Weights of a small masked image model.
Training: adamw at rate 0.0011, 11500 steps, batches of 384.
Data: trained on views of escape-time and Newton fractals, 145000 training examples, 30.5 epochs.
Rows from block 15 of the encoder of a small masked image model, named by matrix and row number. Rows with one number belong to one neuron. Each number is 500 + 40 x the weight over its row's rms, rounded and kept within 0 to 999. All counts start at 0. Numbers have three digits each.
Before each neuron's rows are labels from the 100 images, of 14848, where the neuron reaches its highest value: "responds to" is what is common among them. Only what is clearly more common there than usual is listed. The data: views of escape-time and Newton fractals. In brackets: how many of the 100.
# fc1: MLP up (encoder.blocks.15.mlp.fc1.weight, 384x192), inputs 0-191
# fc2: MLP down (encoder.blocks.15.mlp.fc2.weight, 192x384, transposed), outputs 0-191

responds to: Newton basins of five roots (30)
fc1.86:483478482521509449497523533457465501542462536492435489467498573456513562502510488478476510497451488560526511432544472476485557495470448471449557488446571508494462486560495493539491490470493498477550555559470493588453491472444468520497509550464488498525550434487458540546500521520528479478546506430468515440540498485596518475483454447540487536503486493526541593425527434482537524392531478476517488563547462476519479434488510566470475448535528452464456513486453594512536452530493487556520557528469527535555537498542494359534530577517470567516560431544497507501519553502539473550
fc2.86:483490522511457537490497518514491480542525461503501559525432546477520427552498529481514486544546526486489507542507468509497475516560495530442498507516495528460510531547648480499556436537543541516527531402504492504489495596518501497484475588523505519514458551529502464503536510468462384490523485551463487503481488469444516526487463453460541474539406498508480430497486525461529512539503516418536499458456463556518487590501503432551455461500494507525503460504563494519584528544509414493486493555482530449656454447506560577455453478483432506436464518534511482481466495467504474496

responds to: Newton basins of five roots (35); grey (32)
fc1.170:504512470491438522540500564501468516498489500449527505529529525421453494501590480454487453498495479503449513454480478539469484486505521495556489499557507528559483504498546569507513525515490490555492454436506531474468526459530523478567497473424448629498471549547517484504495563489518567552484449475520497498460513548582478524494496444553506465601500481600501547525487479475489519505491464508521536457476455547463546438433451465418508511475513481554380516560503503504506541458507499532479547464511508437487477434486567508525395447466523574450520509538565501478483599510582496534
fc2.170:479493552560538499486555472477556495495563558536499469501498511589503474491424513488495466518499485504582501510510518491501513524463507520459497551448502443484519494492453458533424525442500501429476477509493488523563487387521470544490586559542577488552551510518504447457512489524495540432482508494450486501550463493453499449472515529442580508435418455390503502459504510550527503536511508516513495481525575560510452522540458477591582505510507475480521427554470506543491491495460449492486514502484488541565412539521508471446529583583500420592469479491420452513522493507491510512

responds to: grey (37)
fc1.145:530511538512439492481492508538458512473493445477479485491507506453504522482523565572466565472509493558441473531504532507481528487564525505455491444531601530473491529542502432551576443476504479520480464461521446561480479412541438532508526543495572579526533542517505546508515446575488505518498451477515566519372534536509575478527499531543435492509548501497527523533533523441491497538497515512534556447473397349463472540531471535492466549471505488444466459533528461429558508486462568519463488536480545541529528547525562532510498509536478553481499482559527476455534546503462487528
fc2.145:493564507502469452549470534502490481505489447468536533486500492464477499495485523504499510525525501447507494487487492492517520465472484494524481475529468491487484496507494484500523456508520428548470514444510537521461505118494564444484480452494520517493536519475502542549503520509512487582476422433523513484480517538510498530515534486505498509515505499510524501483484459481506484515441502483513505522502524481578501479548479603470464525503499496486474501432503497498518478488523502508521485474491509520498568518483464504539516465533515482514510468528476473514509554516535487582

responds to: grey (56)
fc1.197:481554481506523479498450522458450496479525471498460514594512455442514423512504528564449521452523552483473491467550446451512502456480457497520518447553513413495488545565434553482544485569478555489447513384465454510454552447595457533526548488527580442496474492458515527541496549440571470515505538557525425564541467497495522496502484503574470475449550476508481509499524520469465428454497499486541514546518535493450534511479469567490450491477462482488442592535534513453501545440534427581587486511459511460448530517525516481488508516462516564515534436496536515526539498462549506484
fc2.197:537560501539445520428436445575571520538528505502516477513500486502538504425527554498475505497482381446555498468516471485520483530460421498588557490479502522485490521466483405477495552427523565499520495546501498517496537351531559539499501519518472560477554490482501433535489486501535506494522500458489456468452555557512511534497499527467463541399460487450535431475499463501467482547557457557480502497523558451521473475556464501557477496453483454509507466401486501476559499522479533590460548538509536560514502523504519459522502500474519408523495472462475519488483407471442497493

responds to: grey (57); tricorn (32)
fc1.139:519503528490462500507471493457513497475560499606534486480505549585495500460466466562458543402537567450571483521536496501552496514519463505455500536414526457532477435515471480451548495478493600527475435488470473521512521461570517515581496512514549489483548481488474530584502494499508563502446516467461479514478560463398538561516583444426513555428561468457464507492570493513464547508565509414560537516471466503524527506534502496527483411496489547517488517560384519447576494501529492514489478499524523494514528447495465534479522457531461471517518471539508559477535487524568513493
fc2.139:538498461465470492488480392491518543526510583427541500422513463443472503526531585484544462543490485584502501494507489491469542465432468529527485480517489555503544473445554514478487588453552503515409458583501506502483523462504524493546464471462449533487538470501497500518463605543439644543476580508503521490525506559490512535495481508550481462516455508463527471513530447503465495546510468531468504389569520554495464491529535526431584449498486507563506483467493508475489428463465462538477460502509501473531545525487437521489535587529460481480576516460512505491456471460454473475

responds to: vivid (53); Newton basins of three roots (32)
fc1.12:498504496520575493555509565551502538487395497587503514498550535499521557521545515580548493563501504502485490455511484506501502472566572499522471475498492474445497515522520541480432598513480562470557546491523512527514415449584582529523520461506502489584532454504401528466506463445470458447483436461521533490401489487576506472594483521574530509523478548450450536530529514466450531498526548494437477519579483508510501427497505553484491479510454519533502480481523480535473475498543553538472582536522515473474548511547483497433528486482497488514534529534417526436557508433464490511
fc2.12:496461612492446509456470393483501485557515407459501484476482438492489468500421528492443533518471514469528486470488492538536473522460487513521511496522514533487475548449435515502512456532533474543391493519500464454499509547502416454451504516537499572439452570571491508519477560590485482530478477556465506588549560526508530539521583479448471481552549506488591491496453484506482541494491483470549505465432459479479477578516454488502481545497505463463499548559451511479538537455425467515517456474494513482541441450517546485585499576495436566463487462430523535518483457518519504469

responds to: close-up (56); Mandelbrot set (52)
fc1.81:442509523575523496514486535495474512483506473475461564584486529512473489495525539578510567471472512490515477505519523480448556503542448531472447441526605498498461482633544513542506512559564510513462547487494406517542518400492482605476515461496552464437572493483485494514440534497520517481530518535565592436462467524469554459493540538557495489506532512526454504526513534506526513462479500496548522448502458399465426524463484537484413506489479481547427509556507504461549431501517558533497521544464536406500525523488509528517489455483471522462531511577532552518480561515519498479
fc2.81:514496516528472532519530541502484488502508524513517499513510482505511491476477536513505505513489479496511506480497501515505539523470498486471516520467506497515513514486491464508509472475482498487513490521500530507490484032500474490498547532508515507549498503482504521518482507518502503473501456472506498499488552486508489533474492489440526512525485488508512493521512500512518503539507510524506499525458557500486497496515499484480531503521512477471563511483537498543523472503514467467518523508501525546493487505499525471467495502501502508529535471470461497486514496475471520541

responds to: Newton basins of five roots (53); pastel (35); vivid (34)
fc1.63:522522448482499592443509455493526442481567432499431438555534480547499524418520507563440524466438501463516477483526491532513519506491526508477520481457516434567457579492450518479576564530570555572450558547485497514523511471572555496492547474426487529455485542470512497491490482501530476491510476486482582425491495448544541505477504483500466482517562517504501493492544502527549543529487548501556494495512446476551510553448560551508470601465449538563470490474429467521452487483546560486432506469538503559527485522536561472436516422512533453437489497507527544463511438570449566490
fc2.63:510573483477465552484533419382496540580538442510440465499445510469484505450504536539532503519499491477569498541496441519562451511436494485533512480500480534530537494394442464484517503401497509497455468516500504466495528551527551475588576488461530518549453500427490537480517470462508521478499448517558463463557467474418524520479434513498500468472484471566513444530519479474538533582522481506501498434540501606491552531433530446582484566482498495580472524489501490528463594490532463529445473524489553534500521533515466558543492511516509441457481527551488524454480449514457462483

responds to: dark (80); Newton basins of five roots (53)
fc1.254:460440507519495532468494538540482492572521523542533443588530506523535442515563437495505528422494517454474478540472463492570478461541467429456501518546535526502453553520486580497550394538495504517501478504504455502484458451499471548498476546512496552534493555459481502515464547533492462493486532436500553576471524556478466463517471458526443564540575548540450508494475558453479539419507558489460565479463501495499565532474474503451445511481532553480431506526440496450503487493444524468555521475524535403451460507484590482432469493492543540541564443462528601483539447507473534520
fc2.254:560453524481458434495528462546538483507506538468547502464473507487500491543450434509500465554537491522493495497490490502525498511455501563490508529498467500523508487479468480471551532438514454481480514500498506518496507236498520516534519470478545448492513492536498518520533489434462565444490472541479457445513521514482509551412484573400507496494418508471501476478594513551505425542471476553527501498493609527516489533524547479528530463494500522514549462470514498549479496523532499501557418495497540589526506525492518538566505500523515520470470564499442458550484490433463475534

responds to: Newton basins of three roots (51); pastel (36)
fc1.47:487519461535486462548493581583512516483527533499529490487514507451421508535463507578518446500385527535523541520509579491468485549549539448479553413492522547436452517547473447494526426489476500472549452494556498480531464436491456556488533523510570533503522508548434540520486454550544517494517471522470592488439506532490531460548505471505507483480520515457567562577452426482500501537523479610523534491502435384493518508489461500487557464550560472483516459561468489447484505496468567451453485527532546511482495513526529479455487493503426497465522506578498522446538513446486512564
fc2.47:490548449546500521453503412539483462526514487504501511556466490545533489485466547528480474506527531535562498517499470511553585495486510493494506490463490453515534542490447433493520461455522512542464520492509517495490529213515573538573529487461463507527518463465502538530516479511506530486504451517492414495522486534498505548495439561478483465490449472492499394461531494489489517496475491481491502526572532552519492531496549471520516576502487463532481530467524504505463585499530511549440481537462542512488513504501451529489574566529524478481506451526480539463477445514481429462

responds to: Newton basins of five roots (36); Newton basins of three roots (32)
fc1.269:426539519564456510565488553527435499537509454524473516525517438623451548539510578539504476467495523474454477519528475450482583505584456573478539478482550507502477427601540538535458404522458502551523542515497510564501486520521464539497532490490504418436557470490457551501506491522472478510503510414462568488489498500511519469495540469526476475521533485475511517499532535461519466555496550490448506493477456443542419447519483498394537527558515500537501465519543512448479379547443539469479515515480534444550490465507481533431518450471498565487501435503506552480507527542474518519
fc2.269:485476521468573464493536554420498534561547481530494479597507569524492444588452485489436517498506534468463499447489490509472504467481520487509505514511505531482494484467483537490541513464510481493484504477500450459601517718508512442544445521505473470530539470547499478534577494508460532508479565499474478473583498500500503565505570517459523450514477493520525471490457512440466485533523487486461501499478480585454568463530444467467463493472508515422506435544525489493476588524481426526530446465488496483473493483502513577578456525501459542483475506409539452519444530503501463477

responds to: cool (35)
fc1.256:555507495388463471456519506535565569459479506496462486558476502497465538516520505482499555501503512508575469522487527505561472523490508467536502494454469540437525498425520499547542557454508507458483536467561455509527485417511481530467526478605500522520518499444463516490540552465520538474503490583582522469515534488494543474566532511472511542492453501496507487504531490503531453492537593474578542411509400558459567486518480518539451454436536464489499485543528517578490551473578450545544391486543536589564534510517528535504449550515431466535433504490491448513454510484480470531
fc2.256:506456545483566488498489430504516553528483517527453517518546539437501533506463474484435474528483531567537497479491507530595543494425453541559472495440464451527556576390456486488574507412568447550509491547524451491502496641487479418551533460526504468497499469469508499476507511501464549460525549527500455457528432508503491430502510491484517445508411507491522539464530509523524541474534432484574504510474538661497508513512494524510468516512490466533452531480467501519422565519555478497455510519495490545495527514488506500489544537552501434491462499445470448437481537495517479473

responds to: Newton basins of three roots (31)
fc1.25:474541481456447534544482528534466531485527498434541482452522436421584494511469489535493538490504504542554435508515555470486520521570516479530488466471585577531489441525569479503548460527454564523572519527582491493493508472521411523477484512498528457478497480496516505462486487505469451542505484520390483593478502512572505455480574594625470491519490493520453476536470480517466512504501436479478554510429460470495502415507430503446496555547484512436485443517478513489494504563507498460508478512483467500520475532485561509474437567478491584592450512551494542487468493542538513559
fc2.25:537492489472486454484510496551573564503514507541543454577430495478456437514430500502506459476503475547539502589494459487550492479413504547458503498475469447489513478465459498509492525443523460535458484504512506446553501415506611474556513489478485540480526507501496541552500499470458542457490479480512458413627499499416465502532461485488570518467518488486499525463552580468497398428469548543536501457585549560533512553478465512543507508481504470495499513485484500425434541451455478557479433524500557535478462505509496549565543520524491449474475473455487418518487512439458562537

responds to: vivid (87); Newton basins of five roots (35)
fc1.302:508434536509601526593503477525504457517410485498591508482517514446495546579509526556543529549558469489391481500535572416535500545538550493439498488509524455505496529496559457554454570458472560517528532529528480523445547445572485539501521450486505519519498480477434504439547492527508456456565399470560539476460518473460537468526492541497552515557519585432509520484468483481418510490485490537516494527475420485485458461502503513564505501483534498546402530494488502487489448493497479522546565460543535467528431472466491537473504523507507471504490501544554544491511491549435440483
fc2.302:428483469529526444490500484524450538538504475494504474525450528518507465486490476515537489507398505481589494460502498502536485489456483495509493514509527530488468510564441548514516461543523505490410444448502497515524506547503428468482441548497489474517528563499501430483386613516515517546508479537480498514499493537495500519525551419517451533548485503581497452602531497511494453478477459468517504428495627585443509562494420498468494514494503552472480518538475496531532552498528508514478470562506497503456460545498585497546623441501484572444546529416476490521463442504550514523

responds to: dark (57); burning ship (47)
fc1.22:421526436450473475489490560530446503529525456459576511549529547495522408492560464541470523501448557506485487456462482497518472525507467491571507487558498496510462503518467549512559421536480527575481524462474510469480501459521434499555455505437560519457541547464503493551568602462532571575525483454480507528459448496532498479485513472512439526533539452522481569551485425387528469484443493483482543450527512519452543528477440507457489510471474526455440545509438539521516504398536455470423470491448549415494522468492558538491521491477477503480577526493557524551497508485532494541
fc2.22:524452499523514485484504458505531504448491563479493520482507466472520514509494523503522498529504472507541496518498521516472518537503497549459516541487487511528532525470509447494536576440463487460514500529505521473491485166505505500505531497560454488488488482535503502495489457477496472410507539502514422482509545490519455515471498517433556505443448479458505420442541561589488511521502476566504500505506572500511486541532534509499517495503496468520579441510539506561482518571472490498557526451476499561512461546493492494519522544567528532527478487495469487506509463466482481508

responds to: dark (38); Newton basins of five roots (36); vivid (32)
fc1.94:452576454474435510463512529454520535500487452494403477500506496506464463432504489510474482485453529513515510434517437507520451594481498463479470566461381476484492494475482533540524470463457481482467503513473450459562486524476484508531498494543482470532443487516597466572470512534495470499511551490436524549578458497515511560565592489480467481376526446511505515458493540469517467491514485450472521483480497503511491531539524522382493447569478501491513497471470414460470518464476543458504411511412500450487587486524515467496445453401459494542510489539548476486467470478505565508
fc2.94:546506582493551509521537533493512469473489536551530479450417446489505519463467586512436527575474484529460510578511473549410635492572516452491482513527521518507524447473489446478485545537482455477528535419492564523483496439510565475502474463485535508447515450519499597484506349442432506480488516508505454470472562500553479429468451509504549477501452524474508504463469473563502542506523531548478496497485476479493458528466476529508435573489492516514536493477416501545541488458501455490472522465504498562520550552509441555471517552481560515468517459477478495494518531526443497412

responds to: Newton basins of five roots (41)
fc1.91:465536525539470563587475457461499485416479485516505518507517460481479576475528482538470488483465476487440513515533494534468501534531444544466514498457457490510481521529542445501495459555453564477456528605533511506518456465529497520511573560518529550500459583508505525494479506491456509512519481398519610441436568474538516544470516510552490495530459470529569552493418466597501526523531545444554524428493459420499505525515521506510446496504524528529529423486468516540490482490570510459391507534515510432551558513505460514454527470504481503465556527490462586471466545596493475537
fc2.91:499470503431478507423476484460436499492536553500487435528521542501567415468479477474547460493489460518522501470505533457534558505527446516551528477479510508523446543431460477505512554519541514468512498428498434457536498669499503503550501570521452521559535504480505519517475539435500532492526526560468541525548513501563534483516455452443474552456541482484478513471513506468475504462519449588520502487506555571504543505536496551489470484487503502517447529494483502355562511562503593520479534475509486551496550478510513479542523408466526477528516407471490431481413465452516464481

responds to: cool (64); Newton basins of three roots (34)
fc1.178:509481494491454508478511511482557438571503504500447503441492502512456517513486532529478544493505579507535517528490443423552445532516424496555564432557448508453557532497474505560517402497512479465597558472509436520499585452505415600591472460450461462449514467441512485529475457544514506494505500526424543582495478524512570530550481525550503457497520497535410508549492480460476514542474529467491488490494528574480490509554474564480556515501517447457527526515435484479497510541484513532482457554426553412477539497518431485528540483497471511473576467501511469533471467544513447524
fc2.178:521521452523536501510530483521449520429499468505546458553437475436527528508506468499516477526419380493460501505482509555502504507517551570469477466474475510543397520492534432497445536457540542537476500526514543516518499717480521498440518512483449586527499532520517537522476528465437551506549432475540535443482510477486498534483492508474496616518517500543527535473479510524482490471505523505509503515510573381465486526464525479459521494483485497528540455461489502543521474439426573468492470448519484514519480484455568472504427526495526509488486548428481562535524490486481495476

responds to: vivid (40)
fc1.382:495497510523526552566484572522457576487456484532455468558514603572473509479520482552459534488497514430505483433478480462493557444452518419531506471449540525472471512506522577532458486552513488422534403565542456601525520476524525538508550461555507579434587480454493528481514514541501522555450552499517567490468489495519513517463570521497465491538546525467523469513520523583549507499513527465522543541477446492524471507499444512478470477517507476496479526559518460503570446517499442521435529464502490437526424463526503438421466474475453416519556503494525570469483475514475443471
fc2.382:515509431573466599519532528471527552519506541451494493499513510536539555481440464502499549586453530509569501487508486507492538441447544488543483510451537520562531550427482490528495456465509445468565449545480443481445492493510520438529473463520522494581560527442492503474479475501544472482452491504585490562476531515582519465513468497449576509553466480387494485501509458508517570557498509447486496488524523515463561577539458547563487542486502524479549527449523490478486626475505546491474516424489529563495451495506501487574467532537487433542534552461502466467518531511414443514

responds to: close-up (51); pastel (36)
fc1.235:515529486485519493546524563521430493493531501528498509463492459466499406484510474504481490556479499506536539503483615461550426562532530463521519391490535531470511522460548458501530454513466465468512470482629463543492509463498446538480530551487599519470483493454476557530537445565532467484471455495529545556513429504468545439507468481523449523481487496512524523551464442443548471502516569510530604512476460446488532577467444520498484516511484494442517484581502497397512489483553523502453530512528499502480497506531578510483493494529419435474489533514501527429484494414474539594
fc2.235:460521476444536494446515404498440485491520518491441536533503469509544553505507500495458422564524497490480488464488527534489575504525514464487448461478476499494466478468463438469467517538513480632394513526513508492521541411494626442526557542419473414512507423507500549529568496508470585517479483509469485470525457474555534547483512553488527512512491499563547401455517562530473534527484430511485496486554550516507485543492570504473489642508459483528483531441554507529451488506500506475486474545483455524518533488489495489481559533480548505443521520512498505486481452515503413503

responds to: dark (63); sine Julia set (27)
fc1.70:477473458469434556500496525561440542514506463517438504527509495494510489468484449553514516470470548511475431494521440486528442432485477492543503533542484538505419516495478559509450465506498549612495458500496463497495505558535427530511473524450564559542482454423440524504529584611524522477529500460477582544524500586490507517509519524439476536525547478522452558543450469464511477532458524496458571502479484475486522504476426540450481463451494542436427519529487537448466436450464490494471442501485512427511547404508552505514448462453445519480537455536541562508484544474475553561
fc2.70:510514526528555431533508504387554485489485540502519488470453464518506530511477517498437568578494454469474493482491470473469518483531476487517468489480500498467529474552465463482540486504494485414509514493504523443492507371501558510495490502481409421460571554562497485548485413472453480506497520523443449494488520506598472542488443460505556474520482505456497423494571549568466483475475523575510501426459590571496509552502537447487505544491504481528571496518492500578508529584488470533553484436493496519477477599481460513530574506517512524555461506455510486531580446509476441459

responds to: grey (55); Julia set (31)
fc1.244:514513515508460472516501487490523481472533479469509489543477494500450497480408562542429481445422485481486513465477489470500482561543436471497679438464475512542535538511474534469517485495522464514494527510477481494493506428527482588554543522498525547549479543515431501572510540607551421551431446455484560483470542464511515417491537442454463477502493518441553530544490507585460509515442499488532496517471479569521450505527426515527448574507538512550528439471559450483558460516496483457531497540447528501497551535584488480533529492508503451511501476514510488497463433521534507565
fc2.244:486530474502513495436495470627532460503515484502531518440404498521535475493565470504550487506530456466487496537501509511521587481410553514501523474516478505460462544559438447515430477520479478489489508435500485589477510510498589526473558472557476578492648441505499532539440486453461515470492443523500573553533456545540543565520502608573511481507482506528507428417500466437467497478497481502511500487540547439481459442474506444425517516503509493476542497432491492609477506520483483488453437460484529495537524508518515546546456498506517500438486512490487501489443511494491504470

responds to: vivid (55)
fc1.241:475455505557479511499487496486464515464482505464482550564520516535519506541567457593454433498436475479545485462526480479522540507498434563463547477511502459484475489520501503550484488453555522566426598518500412497587515469492479563503531457532490592455448476457471609559500489492436585450574520469454508461564433465561542545498513476463443522527430471553532490470493550535497475458487489523498521453600421511533535521536503554470425493453491510521510539472493556539457497538515503480476503491479588462478554503539452566503551523523561513480531490507503480454511503476509456537
fc2.241:522525525530541626417520490619487504612466468489527517492446455445494490455521477505495465556506535518576501526509481525521431504473504481487501487534489520521543489490480462492556553494456497420516456491495590459397490640494489516545430497454524486499461486495493479513458523503518499478523418575523438538483584477513495497490453516470493533489512474466454514451569525463502539534512443513538500540473561531604461513503547563492538485486493516413517519455556502467539565516434440465482545533463539486543498550498512463469504532521468483496515530537495449519509472474478565535

responds to: dark (64); Newton basins of five roots (44)
fc1.330:490481555488479574516437544530464519557549448497493494538566466488507469509451502427510483463440496574495523448468514488483528497533483496529551474570452493561502549519505648545480475520501496566497504500455456468513507496529454434523427549471523488464432556439444502516506542471528496526539553430492481520500485438484480506479556497544415489447484462508489532558537460472439569544481508430587542508426473542529498522542478548473474450426486508464439499516496494462470471418510458520491505508478467465511524482523564555495517477455576517493534497476555537485472454487628553480
fc2.330:495487470509546494482460452548498496472477554498442517493428563470501499500512516514501511457519525497547498545508528502502511507412536486476528521432494546440540480436488429535529475466510476465487507479499491452528504235505495544514565498548568496507534432519505571451536453514514487454499586498445497528507436464511527470542456485496544534448502505455519462459522521531516470519486506504522496483523510506474507495492475449556488540520485457534533484494480499576456562593469526485441485535488508544508515500539468498543531580569500473513529522535402470497598528492523482489

responds to: cool (93); Newton basins of five roots (48)
fc1.337:563475523464413519514466505480502572473484456519491540515485481507476434473485530490576534453465468493470596505480482499498516512503562488486481481441511490486505505461530503539500447464484507538520574508575477466520481433576408495536468491524465525567499535496358460452456495496492554529566462514545390516456443541518516500518601574465472505498535436458542512529595498533506486494536456486526606448527471510484491532540508539570515483464519501493490419556540518560527508515431546468460461503513512486562512551485528456534505473476481486546515412509509502517544432527549496520
fc2.337:493517522472500462482494491497476478549498535450474446501497485477534523490473453498433447526564551522548511490468509472551486517510426508552492454503498529480546502470432465475568482483551473446494446494510490498481534375508557493539521504409495406507512432465478516555583495431599478459453480546503524515568552472447526484470432433450502481467408444501509461501519501522484464508476511513467509518462510583496467539538452626469517534493486429476529534498499498422499554475552529547465503534443503522501521436486482497465531526513560437428549508496515423499419509439448470523

responds to: grey (61)
fc1.141:540531458517489467544498462526530532482500489506480531513569505477435525449480522468514529450482529539403510503534474489429485520493489537570504470579437469518528482511451516477433488451599512503466530572488483508471529455514473515500542495454485410441513500458445472529464552512496550481485516485530483503523514455483513482467496455522534428564589549503572555530492511525471460470508501609534479512605438448578501471504572567476544591487498504518483543505475553446448537421521454498538539502521507516455579448501453470553523520459505519508574492469531490540545534470476608496
fc2.141:478476482545513447409489450488478554537444556481452470558511554516516517502522493492478472495515508576552498400502499472545520513453503541548552502462497551465507456493460469494495573430501439415464500568506505528500506464477517501533417476501496537439528419526497587537502519538496556443535547528438476471509537508542500485534423435478501496474462520517598608394506501488476488466469505522497496520533522535511457429499491557529482503493498468526469481426495529514415510493468515523511506449487513487454575520513465506528602533530465593485581422484479470545511457502548459530

responds to: grey (75); tricorn (32)
fc1.289:519506566552452564512535547473541497477498489464500505499466467566543547471461525494452433444464520504451474531507492469512479558490482530476520494540556495544554492529513479555481440511523636471529510475503537491466519449550447586550547431416501515486436514408510490525486466554488510471506512503515496471460551433451460487506518446507479443478502411508481545575509483434488480546503473503518504549479478528501500487509457525482480502525478410587510485499475589509470469523462528501478542580440514427438519464483499476474573546526488486577520478560507482483513515541582516633
fc2.289:482500472492513487413498481598519496474521466460555428467482499415505526512580572516544557515531491512507496496509483517464506491418502561490476471478483576489518551455448411490485561498543597555516524468505556437512505478491540538459483462482524507513561440538508521524449467456526610505540472564489431496473456503541481493521537500456514544524489477476581464452482441597481522528491500543488501485459567509546558452452455454435537477498461515481518522573434505542423566531538519475512487522452470492489447503462565472474401498470481558528489569503518500510511545443535491512

responds to: vivid (40); cubic Julia set (27)
fc1.234:538498534569502562551474504542528571558439487469512555503536496498529475485508488575497524461418515472529411509593461508484469488525439561460643490520505488495486475466527549529453443500446441501542502497479502498499454486479474560553532434537499562461485451456489531468454490515508520485503515417504512424453512537525491462524528497528496460430477532501441640480535519495477479488460435461542438460534435477511502503480494471478464480526575541481476483482465515520525527605425469431503544478490550508478533560565548552506548544486509508544495480510497561499558499546533514524
fc2.234:479533461480517504496474509559439484544490481485486553474435578498483497479566556505501514497542493462506501484519465539487535508441483525565528493564511496491519450490523549488402495503471441448424502452500536472510508641491510512447539450577510561544482391553487554496491553437518507488454555487441479522557454476551527466534490546480547466491460495538551499418490498501476487482489467546554502423509521505527503468489540427474512451522515572364495472451512504553474563525528452482549498447486567533444540461512524572545502525452439486476468577463494495503556505483502522471

responds to: vivid (32)
fc1.203:543443526510553507535541552453471494506490434577503523548503521498488463544522467504540528461488553548471542484475428535464561463541507558553448530505411477481475563523543524484470507509532545543494532569437465500523482465513453485485514542564466517495560531515491510451483510514507544528503491485510538522529413502454527496487523499508415425560581485515494479428525534466557523488589540481565518500555476526446460549467576473468526405502494560467410433511496474470547561416496497501545544493566500505574565484498566488498459450484503490457494560482508565498522556536429512444
fc2.203:431521479407439570445483483558502460492529577451477518502473465475550564483487533500512495515506520505498493551491492475483397492513479529450473510536530494533522473462465477500570526586555509519596478493495513477589510518506559528524476542498526450480457460458492543509545485460418492454481455483455470522524515463523529521519497548498611499446466495511530489545552440502495448586518478455452500461488531504490478395478411505524604534511499501502507527452442490468433502543539486521434464537467492497427491470498508592518486548515517547507490509454508457541623492468538543540

responds to: close-up (50); pastel (41); tricorn (39); kind: burning ship (30)
fc1.166:506505457491541490515525498417445446486569431614468527567490514480531473456573529514516580481477534481464495515480448477496502467501530472462427480542466559499447539571454539520460481488488438525484508501468465577493538458495487475510476555535546571534498480498509446482444553477486513521483535527515571538570476538485534542487492535568494519593577525587522512490507532468537561411481488453517513494526473472472436591428501495516469566510512569419432492519554456480505531485569512464554469456536435475523477526490493498510486578492491497424475483474554564500526498507559522474
fc2.166:505526493465496506440578542596521508472481601412531469456489454522549524471457441524511470466561464432500502483514525518483536509477511528517614523476489524506520472469497450494471513495539493441481552476491591520454490362489504533536484525512467522475531409509495528587532557486467541429490458506459398502493516410508479526504520541422520437470478512463581475489514526540503472563483516525484498486548536520485553438504496476459541491507535462535615464490482495564469460506562432518473525558494552539559505481532501468545522504525502531556516527503488518502491447476464492566

responds to: cool (92); Newton basins of three roots (53)
fc1.324:498482468493492438458499487522513528491458487466438554477480511428522483550469536518517494465522574506523600538452470461497470504560470453511461448472510577469509526509447509510553456509485518535524465462601446490550551458557490549510511501468477443551475500481389566447513488455542533513469495517535483479503523554498526488527475579461504517496554449560476509565479502507498523508538494558384630569516426466511513539468498507460537512537499442513497571513596532423464526529496493533512468541447479511440505550487508429438537482480434578510531475540518470537483458508475456513
fc2.324:484535475479529509441523418520510457523488501490515481567435555510542460504449509514507516514575539501490498559507494512550534481441507455466468499476483481484500526455475346519551463437514523516455563446487520495528520562494539567532521544514501441472544427498509535523548479504452563529529430586490475538529490515531553505510462523494545577547475511523496485512511515481493519523503491461481495549518549507431490472434546526523548655505495409491547523501475507542428540526496506506495376568473491561493565499508448503513508463471572503484491438530455474543428497530497478440

responds to: dark (48)
fc1.358:431447496541482531473468505495488510522534443476514500483482452490582470578456509543455489470482544553485497447511489465561504488590480470453559432542570481483483440474506469573530442514471555489521586551481444475553535451496423526518422558468432564479522536492546488550466474547449484518533514549485580538521410474561580480499552541553433548545513459524470536542539445520455540408498462472502513482489518536496442467478491535461510531440492487420472525537507486470542515529520540520444464508452537460538538500513472585544490463437529506491505454492511555486507484565511468504
fc2.358:556523484480566503521561515518538528478516557541519445551498522568508492465565477510503492504461406481503501487509485535472508510414498562475566544479477507521477536537543520488458568430521501479495491504490551513438484405505481408451542464506553510541446511506502468527482501414475551473502532444501427434529548451479444555455457485413525553512525503472535434456503581496511507508530524553508497542485548434520537551492475461545509453493531525542564445397538489497552522489458493516554535442563514530519437509495581416535469589518481479534498548486461494457526509459438545496